config.toml
model = "spectrogram autoencoder"
dataset = "tunes sung on syllables by a formant synthesiser"
train_examples = 39062
n_mels = 64
hop_length = 160
input = "log_mel"
win_length = 400
bottleneck = "plain"
downsampling_factor = 8
encoder_arch = "convnext"
encoder_isotropic = false
encoder_norm = "layernorm"
encoder_activation = "star_relu"
encoder_moe = "top_k"
encoder_num_experts = 64
encoder_moe_every = 1
encoder_expert_mlp_ratio = 0.25
encoder_experts_per_token = 2
encoder_shared_expert = false
encoder_patch_size = [4, 4]
encoder_conv_stem = false
encoder_depths = [7, 7]
encoder_widths = [48, 96]
encoder_kernel_size = 7
loss = "mse"
latent_channels = 16
decoder_norm = "batchnorm"
decoder_activation = "silu"
decoder_widths = [64, 128, 256, 256]
decoder_blocks_per_level = 3
decoder_block = "plain"
decoder_attention = false
decoder_upsampling = "nearest_conv"
optimizer = "adamw"
lr = 0.0023
beta1 = 0.9
beta2 = 0.98
eps = 1e-08
grad_clip = 1.0
steps = 5600
batch_size = 64
epochs = 9.2
lr_schedule = "cosine_restarts"
final_lr_fraction = 0.01
warmup_steps = 1120
weight_decay = 0.2
Rows from block 2 of the decoder of a small spectrogram autoencoder, named by matrix and row number. Each number is 500 + 25 x the weight over its row's rms, rounded and kept within 0 to 999. All counts start at 0. Numbers have three digits each.
After each channel's rows are labels from the 100 clips, of 14976, where the channel reaches its highest value: "strongest on" is what is common among them. Only what is clearly more common there than usual is listed. The data: tunes sung on syllables by a formant synthesiser.
# conv: 3x3 conv (decoder.decb.0.0.conv.weight, 256x256x3x3, each kernel summed), inputs 128-255

conv.215:505529502520533491469560520482511529516452491512485512531491501528508498521469489487479510516510485509449519480527503517523473483486506489485510473487510498499501515528507498496448500487503509504498498542502472513512479479502478503473507508469496480491504522503496521516527523480480473504514475476493483522479483492481491504502492492501502519463510526472507508490467502510507545507515
strongest on: white noise; clipping

conv.123:526501475516486501498500475504485518506500480486490482501510521483469523485495514531483495486513510472477465534485492523510508507475539472481481510498517497514503480505542482520421506480495500514488489464501443485594492519505479473557491484495458484505488523510478475498493497526510494495496492572537508488509493513501514520542513543508514535533502473518494494494491485518512514513496
strongest on: the note D#; high voice; first note: D#; consonant: /t/

conv.170:501495506518522492465498491474493526486454521502505488511464500501512479531547503461500493509504499472461506479487506504512450507456529498497498512507482499509527453551486467489434538498495472524512482489540429494509486512496482490456527478501533479468508533472478519524517500507507476488474501500492499472483451484498502494492494492493503500508512500524454506521515503521482470515559
strongest on: the note D#; high voice; first note: D#

conv.104:523507524495503483511501481499500510481494490487506494547501495520501510482497510491472483516534497533474497499484523506472482525564477466473513539484477544483455512542548476478479519529478500502490463559503551520525498509481512517473522489536423514496518474512490539492505512550525505491488464509483489480531469526473488513500524465483495500500524533506486506458477523502512531500506
strongest on: the note F#; child-like voice; first note: F#

conv.250:482436499489496509500488525491523461529507520515500518523485498503484494526490479477515517517487487514431527503541504536504481511530530527514496474495504515520479490545496491448450488499473497554497544566490516508525473498499512451505502522479499505524494507500482534510493502502491452489485545483526511507498495464483516495538533506466526496515555548487473566486476501514498558512484
strongest on: the note F#; child-like voice; first note: F#

conv.106:487488485470487533510550489487519500484506485482502462538509488501506490521520483469470470499512494522479493482511521459497483490494502527501488521507521483511469492498519488480399515523491477483462544515464533499475502520523509510462460511489485457472498501512489618467497536504491522530494493477511502484492508492519511501461500546514492529523507509489471514471485495490508488494506
strongest on: the note A; child-like voice; first note: A

conv.31:529479495520486496459488500550553519531550471498486521513509503492507496468487520482537512463478529512484537480524491529495508492528478473500501531506497513486479512480562515540483466459534511499537489466529529507481521515494514470502552476465494499463501469463495545543449472501534507505482513477473487553494473523454480488491482509480477487482502537463514523545546495486517501495517
strongest on: consonant: /ʃ/

conv.22:553474506515523496508508526483507504466469490515506497506489512514510491518538503530505505514498524479464503503493518508488502519478518465464496517497499524493481488500478464460539495515469494526463486498496468490565482525510492499516510476499561481502511527476532437505522457507484491503477486458501499467471492488493474514493518506503506480448519495493471475475514488495478524490478
strongest on: the note D; vowel: /i/

conv.218:518526515524492465493483472507482510485483478471498511479460496475505529467504521518472464508529519510447486527511546543515519510468514441509502538494470503505496487484479476481476514499472506544519464503490524522560539515489522532522512507478481508484520485505499501506502507530502485526493464499509495500532454452519497501491467555487509531515526493505508481450465503533525508493515
strongest on: the note A#; first note: A#; vowel: /æ/

conv.65:496498513506505495492509498489492505499502517510512514490505359498510515498478496523492505501495496507496493506492489518498485501513487481505615469505511512496508521491484510492495500483502497501498491493500505507515493499388494502491501483497503502508505505508495492508498514506502491504487511484506497511497496492490490500487507506513510519510491503512516498496514673501504505497501
strongest on: clipping; consonant: /ʃ/

conv.94:523497528503502509476504493527489513526499518540485490503494477515480481490517533509511518488489483503481481543493492489464508471519537491475496468483499516457493471480480489520511497524489509521506497505490528522481469512505502480542468495482489506506461508492541454496485546520511485477504523509441535535497530533466515480460486507502451480543470500510493519491525500480487499515468
strongest on: the note B; high voice

conv.61:499523490470520482508475479512542484508484503469511502498484481473472510536442515518499515514503514448545526502493536501518550470466524494550481503500504483535512462483458526518523469471498513518537498504542537508512528471502479491485528480502479494541482515482488488526498506471476522517510545523502477474493521520558524491496489549494487518552477533477514521476457498481505517496507
strongest on: first note: F; clipping

conv.12:515517528546527489490526504495501515489507529511501481529479497480473497503521522492514485482499509495436518526482497528496479491467503492488492513484518509529531475545466483511496501516512483517482506526514526474457489527505468500498532531508508487474493495471494454542500494499499482518496508493485478482508437490475505512511486495531491483480524540525491491418511497503482510499466
strongest on: the note D; first note: D

conv.147:466513470553532462495525481450518490527509530495498514509504493519487483520475508506511504497505565512502495521462505477520533524516503529510498465518475500537478537535491467521538497497439487507497528489508555515492489532504491499534498413478484466459500521515510432473515498480504490547524485475514506520528507481514478517482487518506526494484514499484506519504514505519514506465445
strongest on: child-like voice

conv.249:482501514505441550471492523504489465515482512472507477526505494549463517501499524472536503497481499521508503485517500514512512502501468539499498495509524483497507537470514469479434434483541500494494504476504472512505496476511477511519503533493498529522461486515514531454486500483453508505494469486520495523522524460472521458504449498457493480494498482455512485506477496467501494524518
strongest on: the note C; high voice

conv.72:547550478543502506461542559516506517490521538465491516526494487510488494473492542458522539515487552487485511534498519510491524500520505502479502497495475492485480540537496500518547478504517549461488500489474477494528503549499507505467490484500496508478512506465522460516492508484534454450510510505469468475482512521506479471483474460450466484515470494484486470529527491496496488510505
strongest on: the note F#; first note: F#

conv.81:502519465524544464475497500502480497514502546468459507504493486489484487501478515515484491505500489478489499507538519496486488458470534499512495480492478517496509451488478518475530503494471528518493487527521515510529524511507502487473486526437477497511493501493544486532470512486462463483511520481480453490483480461480502492535497556438539498478472519509471571516490497508485541459493
strongest on: the note A#; child-like voice; first note: G

conv.58:459517534465523496506516505518499516530476501478473513474472481494484496462480528497542484490492487524530529495498486509516515499514480522510506502491496508511514511437481491519489523455502489448493510445506461515421526485505505522535506531528483526506452476490511479464497519522543529478491539482506518510497514469510505479529517529504496548496486467490579511522495504492503441513499
strongest on: the note E; first note: E

conv.205:548477498486508501512486499499475507504502457551496494514495486539514503533531488501509490500480487478495506523491514490466480504508515468514530510503484502507512502533491507469446518489480478546525518462462438497465493512489494523487491495514557521484523500509517635474488509498465527519511479503509502483496469473492463510519484479479461469500537467538511490485519520539501466496503
strongest on: vowel: /i/; consonant: /ʃ/; consonant: /t/

conv.196:517520507509520530510467493498528489514493500508493476470496473479504543536478493518528515493514502481499508481491494499520516509472522475481472413509530504510510458505472503502543494485499501532484475486535573505529499465540500514508497489499501512535486525494499478501500516517483499513477543454476491524483501512517496503502511538504517473538513489470494508445495471500520521505512
strongest on: quiet level; child-like voice

conv.82:497485473505518481514471496454490469505480477518514511460482463478526514548504465502485504543511473480519490514462542482469485519471551497508530459529489486479481480505499534502473466498510494564497507529487557492526498536488542491482514502460502490504545506516493584493505506482488485553487508511472510515470449499499499487488468512527501519540513517512464512488490542498500511484512
strongest on: the note F; first note: F

conv.60:465523507501510493488504509492504488506497462499515523493492489500516494534511471468482516502489469539473497507511536499477496516486477513471444454507463500511488469523466509489508503479508507535500511512510503498462492507597513526475511521491541519488513523505495561482506511496479529486523498412507494519499486452479492507510503496489484509461528526493544500522499432492493489493503
strongest on: quiet level; the note F; vowel: /o/; first note: F

conv.231:451507507517490508491520478475513504514503501476485525492492499468474491516503525448533496484556502529498488507529512534515464456480504503502482486492485501520514455479447506507451521514502463523509496532517457517503532499535481491493519518481505481480464517497486507519496542502483468512530491488521475512500533451473547511509512532499518541517473512497508520523445476501501496509523
strongest on: deep voice; consonant: /ʃ/

conv.165:492514509488491500499539469487512504496485514468517479522507502498493501488520489472488479500525500534488522500470501504496481501460465516483515571527526502477509559502469524490422502525501488496506492472515454472512507490478511523487512502476510492474502526524477491499504497497497476508505482532499510494471501449511526493485480516510499529534509488478490504521485503477500486493503
strongest on: child-like voice

conv.68:502492494497505506508514503511514509496504493495495495483516461491494505502506512496503480497502500490496487489510489508507488500494511497493595504502510506508500487493489485499489499491498489502491496493494490492512499499280485493500486498500495486502494505493502482502504500511501493506489512506489508497504498502494507504503511518504505502497495492501496494480493671505493508501493
strongest on: clipping; deep voice

conv.243:499526471505476455467528539506491497513498467494543501525487493482493461513474474482446497505493495531492488537509486475521472500541498541494497485511492481493492478501532491456493514494511541505493535508473528505493477507500460498505492533512497498496515511522520442464443474533488478514481470479492452551520535525496514479502502482494537489509540499464560523519451503511471497542459
strongest on: consonant: /t/

conv.95:492504468513524494510458487496504516485495501494490509517503468501503494529483502489495522514520492521508461536512453497495459516519504468518509504509469506472517543475481524474389482511504510517540465525486583511495483502475522482506492480517477521483517514523493509521496489517494459513522468572477494533509492468470503488501495485473488495614505503481468508459495519495513483493520
strongest on: the note A#; vowel: /ɑ/; first note: A#; clipping

conv.203:500494500554501510495502518595469523440469523516477488509525476488486497512523524492567484474508502523475488486513498514501492534466483473494502484510533515472458519483511479458494518515553530477505485476423498516482532509520484527448515483460476510519519486499530499473480484436462491520510479494469550503479450507454492486507476492496472548494488485462485493506475496540480510500512
strongest on: consonant: none

conv.113:540490461469512503468484509492522490516482488465525489501478500488502467485487496455490504486499498469532483499549521482515512476521515485504493520490482494530503534494565477492477490486501511485532494491495462516579489476497516456501490522480458499480498511518513562488490500498486515505514493537473478499476542495518521477489497494478515492518508487497485524551498503505531505529517
strongest on: vibrato

conv.13:432510467467515497501564491491504487515465503448482515516497511494514515503473461478491474507523501505533517494533458484514457504524508567497497491507463519493491497472449487518466504480488506461520545477466464519423491533507461509461446535525502481496489443502531489473500485520541496479519544486500469498498551507514520510489477532484500512490488513502535506480479498522502472507526
strongest on: consonant: /t/; consonant: /b/

conv.164:475510508487503491522493490497479503504493486470475505504471471487485503520520497495464493505509524526496495517475516500503518514511495510496545518499449528489477494482464502496543491511512530486517519520503491518451485514479548519486502515489541510488492442485508539486477468520504515490522507457493492501520492441506484526509460512498509497458520507491527485519498532525509491515523
strongest on: the note G#; vowel: /ɑ/; first note: G#

conv.138:487549499489500487486539500496481554506454529518529509518504497516542505458497495496473492509519458531477488497537518547479460485491512481497503466507487530483512488482462460481530512502482519522529486521489467547545491483487487487516488521506497516514482510499518436511481566507491458484519498526436493528485518509455534492504519521488487544514507513478502549484504506473519523538524
strongest on: the note D#; first note: D#

conv.114:500509469466504471485491486464488462463523492484494534500535489517507508539506501500485517519518502453511513470495510518492510526540516476476498502487482539489446514516475501531509484497512540482507501470474475509518471497504463499474517497496517539534500472507505497455496481501544513469479506451547494476490497470497498482457522569453507471437478494462471521486438498489507512495519
strongest on: the note F; high voice; first note: F

conv.192:490519515501501509481535536478479507503486484499508538469495497501535496493528472503463495535491468477475453545508476501519469523494486500483491471508504486489496490457483514505476480473541495515481517450455448455506497525502471519464511488509548509468520515495477513495522492489521505539463499475459481512480515524495488493518566490477478507483460474495506505451481506501444475484518
strongest on: deep voice; vowel: /i/

conv.210:504487459445503519485516524519496522467540499480499510510557507484515489492482497499527490505510513474420494505501503548517461497467526501472500485516542495516521476494489485508435500454528467532526530521498484485522464542499495479473514504472503467498536531480483531574474512476470476506495519468508503497527462492480502460506485501506496503482512526487485519477518503509504503503462
strongest on: consonant: /ʃ/; clipping

conv.84:509472457463516537494498505508538487469471445528503494489521511501520477512539486460530517511527493482503462515535552470488501492494524467479528544534484495512465469497512483501440498495464479581480502507474464484525487499476509449504479492475512492496516534504515575488501524519474507512494481491482524518466534465460529497514509512501455487492525505477481496532493524486512491513468
strongest on: the note F; high voice; first note: F

conv.209:495438503490512507486503451494469469498490540491493505488502494526481494508508517516540503481450476497498494486531441464550468515545497551495492485473496478531495506520488490487493520490534529488488531472464517490464488530506468472529501508482547515494476449492486457515515531520502483480492494479524487467541526465503480507498489501491502444453492476536500525481525501490509483492490
strongest on: vibrato; the note D; first note: D

conv.57:518506500511498515508565518488481519520496530486505492477516496495506515491476498514496470491491508482477511524474463503505470515485500504528515483479531526519502540494476489491507498466503524484494509452482484491513484502468437525505502506509486496530497485464509382502501531507535471502497521545494507484533500578498483530512503529513487517496528490502513464402509521508511529531497
strongest on: the note A#; child-like voice; vowel: /ɑ/; first note: A#

conv.3:513522462486540521492477508497555490528496518472489466503510489504454515532536534465497522467515483467513495480516553477471523526510524513470501554514504465538481468511487504489530491509515477498481497508505522504493541484502516496468482490477504486473486559485487551476505548522473492529509513485476505535487507404496530490455484521505494437463472511502423558523540503506514491478492
strongest on: first note: C#

conv.120:484493521477488522505512496490483512473520500519506504516475512503503511489498493536468492516492490535507519504493522510493512493524470522502500513502474494491470518493510518498549528503478467469523533495507410489509516494515494513544501513498519509508508459483510494467477488500520535474520499450534517500501497480501466488514505524539504524406505509506548481539509490495513498521515
strongest on: the note F; child-like voice; first note: F

conv.202:499483470478512532520485554517507441508501491536494533489480482471498488471482507502482507485476543460563486509503478496523515480525520511514489466491492503451487521488528509499567463479464503490509550474543491501465504473520494480521488539507492504487476499510514529508510480500527533487499520462493516531466532515531498490520512510493501494476487489445546453540504485518523448543515
strongest on: the note F; high voice; first note: F

conv.18:461479509492475484522500500504475512515501506475491528487489501474502514492500489510492490481472525474514512493449496530513497525533520531473528505493483509487477516497532488504495491459512544471517517477484383499516478514475463477483486512494509486541490466478488493454512485489537531451505529495491502491539498536485487506511520524562527494436495479514529469542515524507478509494497
strongest on: the note G; low voice; vowel: /ɑ/; first note: G

conv.67:490535511568482519527503491525492453491468498482485470552525492501509518468493528507539492456561493500548511488518482502533454504502519496522487484494511514479557558526499514444455507473495461515493512460534477497486522485502440474518552466553525481503501499470524500516494486477462503513478514506455464507483510521504537507496523485456503508498477491471500481495467494460471476527499
strongest on: the note B; first note: B

conv.11:508482498488488513478476502492517498503479464483502492521500469512481481498503511463497519477499508482513500498508553487506524511540510489478603508496485500519458519498560458495477493481487486500528514497488441507551510511411496481507494496461481493519480505507511542436502483510490527496509489498498491498504521496502527490502509517481475514469519490482512506543489603506494523529487
strongest on: vowel: /ɑ/; clipping

conv.35:493515527518523506501508495480521504503479526513508503501472427508494527509425452500507501492499487514477510495497507517512493497522502508517514362477507497517510530488487485503503510441495502493494530496516531508498495505506505493498529498481492509522509495499500508499522503483490508500498529397501482502505486465504508519507498508503483530485513523503548479502518525510505527527499
strongest on: clipping; consonant: /t/; thin (high-pass)

conv.167:503496493490503510498497496505513498505498488500503495492510444499499498508508504493498496487501506491494500496506502492504499503496503498487717501504503499505498490507499486501498503495491499502502502494495488498503500493383491500498498500496506500502495512502500505489504500503492510493500497493496501499504497499499501500501505504501490493487511491500508497490503660501503505506497
strongest on: clipping; deep voice

conv.45:431504512511487507504538477469510483488484527496482534513456496514481500483524512467504479500511509547504508481522484496506460517505454545497517534488485479530488458514490485497454518527468514452477505527553481502413485515472497483475506525519487519470477503503449512474505514510527492507515507481533495503519499470539527514525444482507516525495467526543494484553462523520512480512480
strongest on: the note C#; first note: C#; vowel: /o/; consonant: /t/

conv.142:493494492519479469476516494526498533517504510488507489493558497485484482528536502502475484484508459479477496491510514513481488486498515526483513465541502513551493455523502484533498554521508477505473500522452427496480481484511453487471463492498524477503477504499510500486497551504499499519512513452520505492518472481474518544525483485519499502436522508548507511525515502507471505501459
strongest on: thin (high-pass); deep voice; first note: D; first note: C#

conv.52:452509539514513471506493485496448514504504493486504512524499507456498544499541524537455461497516478570456497501445509519471497529492506492522511533494504558500509477494516505476441531515486516551509501529488449514535481532500571523447481492505502490470528516504499635507513535521485511491497490496498481496513513479512485534493533493527498509505506503517508460532523507518510477493517
strongest on: the note C; first note: C

conv.198:460498511494483505507524504515492484496532490511476513501515537499489494491529519510508485491498502533487501513494491520496502488453479521497346513511502485483520468495442537481504505529507506506502500502489488484468497499606512511495482522512527500494482517488495490522485492489502480496497500507497498526497494507487509489507504507485502493498484520481493494480498372478480473492503
strongest on: mains hum

conv.15:505504467484511496480548497500506503521518515493472545480515489488477468498491478464492482493496511473483511507533511480490523460492514519523511489526487512528488499470451518520496499490490508507499534484467476505477503544478480475500465526459500492502483490506518486510461512487549492512528545497509509492465550507504501500540534540510482547500514482488524506474495516506540479490503
strongest on: clipping; first note: A#

conv.59:503503508484474500476456506493491503511514483483502523525486463507509477485462481496468514509488494474522500486500535498513532488544504500522540490498482508493490569462584493509458487470518519454527515483491471503530498488473527505502503511467437512493515466544507604479478510496506537500504487477521487507522527485501494505501476494486498528485518485499519478569510538496510484504506
strongest on: vowel: /ɑ/; clipping

conv.235:511534518542507479510530489516471499499488518501485495489504496489494480499503526496469462500498515538497543497456496461483493517408474460542498475491514523482512514490477516500542465503488515507522497483548450482522512474502526547499532504457508546471500540483531447527515456469464500502525476516521511498508541519546500480517437504485500454477503525449513429476486492496549519490497
strongest on: child-like voice

conv.23:507501502503500500499486499507499499505493496497502499502494527503497500506503504503497512497495502493498503493498493493503506503513507491493386490502500506499494494504504492503501501495493501507501500497504506511493498497710502498505501497510502509505496497496512509496508504513509504496499505499508496499496502504500501505503503492493500485495507504499497499494501350507503502506495
strongest on: mains hum; thin (high-pass)

conv.182:476523528502473471490508486511495507507475468493520512496511480492544506503504464473485523503515476545524475506500483519496484502498515518518498496496496490464507539535488501501498497513506466533520517498483540484556480522486550507537494473474522489485529504508506512503523525500497492538454509477438516508470497518460530481436455501508485528548532480507468515467510508529442500458480
strongest on: high voice

conv.254:509509513488475496480496472518538526478532509513482511488477494502490474520521492484521510528516491458475507534454496508515501483493520479475498482466509509474495459531504531506466471479535531515472484496497444511483457532507487539475477501493495482460514525504453532504491500486492529515520494468446510519501484467461470461506493492523503464463482465544490487495501499493478488451553
strongest on: thin (high-pass)

conv.155:498504505500498504502471490502487482503496484509501499491497545509504508509500501516490518503487499491518492502505497505495511503512500499495351504504496498501495499506500491500507491483496496513499491493496497510488512496642514502503507493522509533511502488501511507488502506496500520495493509503502503510492504496498490498504494482487492484491501485493516499511494366505497497509496
strongest on: mains hum

conv.133:502496502495501505495503500503498497495504493506504503496509430508495498501502501503489508492494506500492495509502497500496494503500497500490698488499499505507500504509497501498490503488497505505502507488493486498509491508383496496494499494492509499501494508502495509492500505500499507497499497493499502499493502498496493497503502505508489506492504490504507498498509640503496501500498
strongest on: clipping; consonant: /ʃ/

conv.101:527545491442521477500540519501512483505473484497489491519504487475500494493487472505523509515527497508507521501490539504463522521494470502493492501499491530456473596493483480489510531494476487534491505460485499523530470496503502576512467499496496503487529516490524489479518487470475499509503498541495517536507504523504490513466495492496498552528519484471516529433491495504489501483512
strongest on: vibrato

conv.9:524500552503502472498483492493508499480480482490511480521479500508492525492489506506457490517514500491517502493489507494470507530593502457490492483477471515494461563516501466482498527508485500483497433503512499535519519493506448543474555503524462543503511438498489434445503478550530460496489474518470495488540482497521490503526493484476506495459523506545498498461470495509482566512528
strongest on: child-like voice

conv.115:538488497485494506513527546489544504506490475487495460511519496534504493508512464496452530499492526482497534527486541501492516506488478554471504552483509446515489534556486478486435500503475483467483506475502501495509533477495476535471499519443514496505524476525503567512517503460501491513498473506482510522487439482501492485520539510489515485546545494493457572488475502470476487521486
strongest on: consonant: none

conv.234:498498501504499502503505499504495502504499500501495502507507528500498501493510509499497499497493506505496505497497491504507503497503494505497364499502502500501496499499498495505498501508495499494507503502499495502493509503618503500513498500509510499500496500487506509499501511505508486497500500514503494495497501514508500500502501499494497492506488506499484499500502238503502493503499
strongest on: mains hum

conv.41:478489491510483479515556459502531491493503482489509472511508507515527520489520512500512487513521525523491509494487516479477515519519494494522509507490495490511465468534483501480561505525471492526499492532481456512518519536484472540488478492504544487541490492464520449493508503485512475508522482525491514499499518531494500514495526498517483481456504528518499473479504506491484557475507
strongest on: the note C; child-like voice; vowel: /ɑ/

conv.222:517487477499511502516537486507527501489529525547495508483497471475504485526491469513497477485510486512485504475528462478487468497474488475525474406510498507509535473510419537487513522511489494494482499512519556471436489475537485504491475521519543493495524524500480457550493497496487479499524517439524501481506503491466500520527516469533498497504489530538521487450526475500514501483492
strongest on: the note F#; child-like voice; the note A; first note: F#

conv.252:518507462499494493507554528496464526483529484496499500522478496482505478479485503529452504497505483523482482517495522488495476524449464475523499501511493531473515561454443523506520483473515536493504498456515473495556457494506496524492497521496528499504496509478506475499501481510506514477491466496518508467504483528507492521496534519519456538477534530467540447447512495480530522515511
strongest on: vibrato; the note F; child-like voice; first note: F

conv.139:488476513487466507515479500540523479500470426477508454433512468526505509503505469451513486479490508495557498435513506462480505504505488538471511477489520452565520487545489456518491532477517428463484497481486526477509537480485500476463516481522524481504511504480482512489532493475458521516497480501504533515512482496513518495489480482509549492546514485519485490508470526507454490512477
strongest on: vowel: /o/; vowel: /e/

conv.219:528484484507518504518545487530501505483483481482520484490520506477510511544534492477501463502523507477467504510489507489486468513457541484461526517524501512519487447535445464505476528509481475551478513482495484486504495510468464499489487473486547463504503507463496498509512509526488476528488508512498491459485490501499509533489501543516478480497519505511457500411488522533486509489492
strongest on: low voice; vowel: /i/; first note: A

conv.169:489478501484484513518564539475510515491475473502509442482510503534498512485503476468526484502505478542484508527497528506489476471461462534514494474489504474497499532516456511486453514494514504498488490475481452493563535479511441536507521517474536492496541494501495470501493489505465468525501453510511500505517453497546504496530524533501515532528531485489497539448450490496504510516514
strongest on: thin (high-pass)

conv.129:486481505465496512488545506483495487468523519506507520486492481507517522507454461530486506529503514516508504525485463487513466524510477489488470416468498486510502527521495514484448468487485525463494499481478486475499457522539476515481472494474507501498522479520492509503482493496519497504479506447488474500475508498486467461476518507516514567520499494526540527520483472501496487494518
strongest on: mains hum; consonant: /ʃ/

conv.102:536489512428508529490521502502548467513517489522495507502515495465522508512499513512482516491489461481494512448503486492491484459465510511509488493519525475503516498502507516538445516483474498471458523491517464449470513464506473509471497489511493487434520509466463514536507481525504499526478493556520538464478456509504502492505468477553479473513475506512510467508531496499463476499476
strongest on: the note G; first note: G

conv.91:545471465494476504507471504539509528527517489510479452450550518464489505541545546500534505446479469449534505454518498513479534479528537489494499534505515498533474477506462490523526515466520494492510510472478412499467505502505482440478469510515572499548486496445500500454504520478492535488527521519519528520509495491483511496514527513508493430459491470527488543484518484514491476507484
strongest on: vowel: /i/; thin (high-pass)

conv.255:496494489472465483465535475503493513494491505454503513557485489510485502473522535477498511493531517500499497513498543525507489466522506480506500541491489513465473500504513490513431516558540479509520463511515580517533502483504491486521529495479460486488474503517509568509516491519533457509521465474527481486513513481474518503498510532541493526537493539508434519481461503475500504461523
strongest on: first note: F

conv.242:484495516492513519481490477507502464507492502525503510540515502505468526536495514508458510486485520493486530510465519495492539543560498516510496494525470503537474490502494528504552489495435518500521529525496437509460494532527514520448449504522521513534477485480529523444481507499534549481511540416518485506464509483490510491498503487496480497403493512552558507539539488523490500488486
strongest on: the note F; high voice; first note: F

conv.194:440478510506465516531513506500494473502506535497495496531467503484495527499467489514473487522489506512488496504470520515508490489496540546496507523490496500498488476495482497506554480474520502504503590524494487482474491506518518486465485511445499468498518461486483568537491472479500515522506532425532480492502460479506488491497500547515507503445506554508525504507506496508483511494505
strongest on: the note C; first note: F

conv.122:540485458464500488487519436530532492512500499500482526520467479500490508514509537488520508485488553478480511520493504482531512499490504530521492503492500508520493442549515519530486509534469481507504476532548491522523491521503485514515469448539467480462473509523478450518499482465491488464536474502519514493503521456523524479451480473509562500507466498507525435489515496524531532487512
strongest on: thin (high-pass); consonant: /t/

conv.177:530453471535484556579548477455515451505534520495470448523520492494497490545472505504494499548485541535490505529503523485486528522520498526471502493531513487485468479541535511546498484454475480552494525487475526461541520509493519533465479435466501499507527493458440497515506461462495485524561519475493482499499512486510490516509485495478476513498472502488470488503441499506499538506481
strongest on: consonant: /t/; consonant: /ʃ/

conv.200:521523481487468518520499508520528484517506476515476513523481491501490474486521511506489490488509546503497495493505528469523532495489514516529500525500491507474466469499559490502506485527452518443446505535522542475503496488476550501483451485504455495481475485482488536503494479491513516495509498514474522515508519530499523499519519482508490486506489536494438503495504531482511514473498
strongest on: high voice; the note F; vowel: /u/; first note: F

conv.149:488538491436477501465468503534522482472514561479529519535519488461475533499505549510444504508531533508459509521501495485519519503475523541532495487475513491560527479501510469466502467498496465487545529502466495530475498470493505512426493533517502502474494482500476469518496502484469496506532515485480450496527504466502537501490458489534452523478502492536509522539503508507484484508530
strongest on: vibrato; child-like voice; consonant: none

conv.90:469480516473507479496474488497497500528478472467510490499472489496493499537500522509446486489506503536458530464481496480525507472461532489504490474504477528521500395508492464534466507521479499481530504514525525528513486480501503481466523488476481469527475481496507476482530468515484484524486527528509474511526494509546517504516506541470539534574533498504497556454464496536497515503486
strongest on: vibrato; the note D; child-like voice; first note: D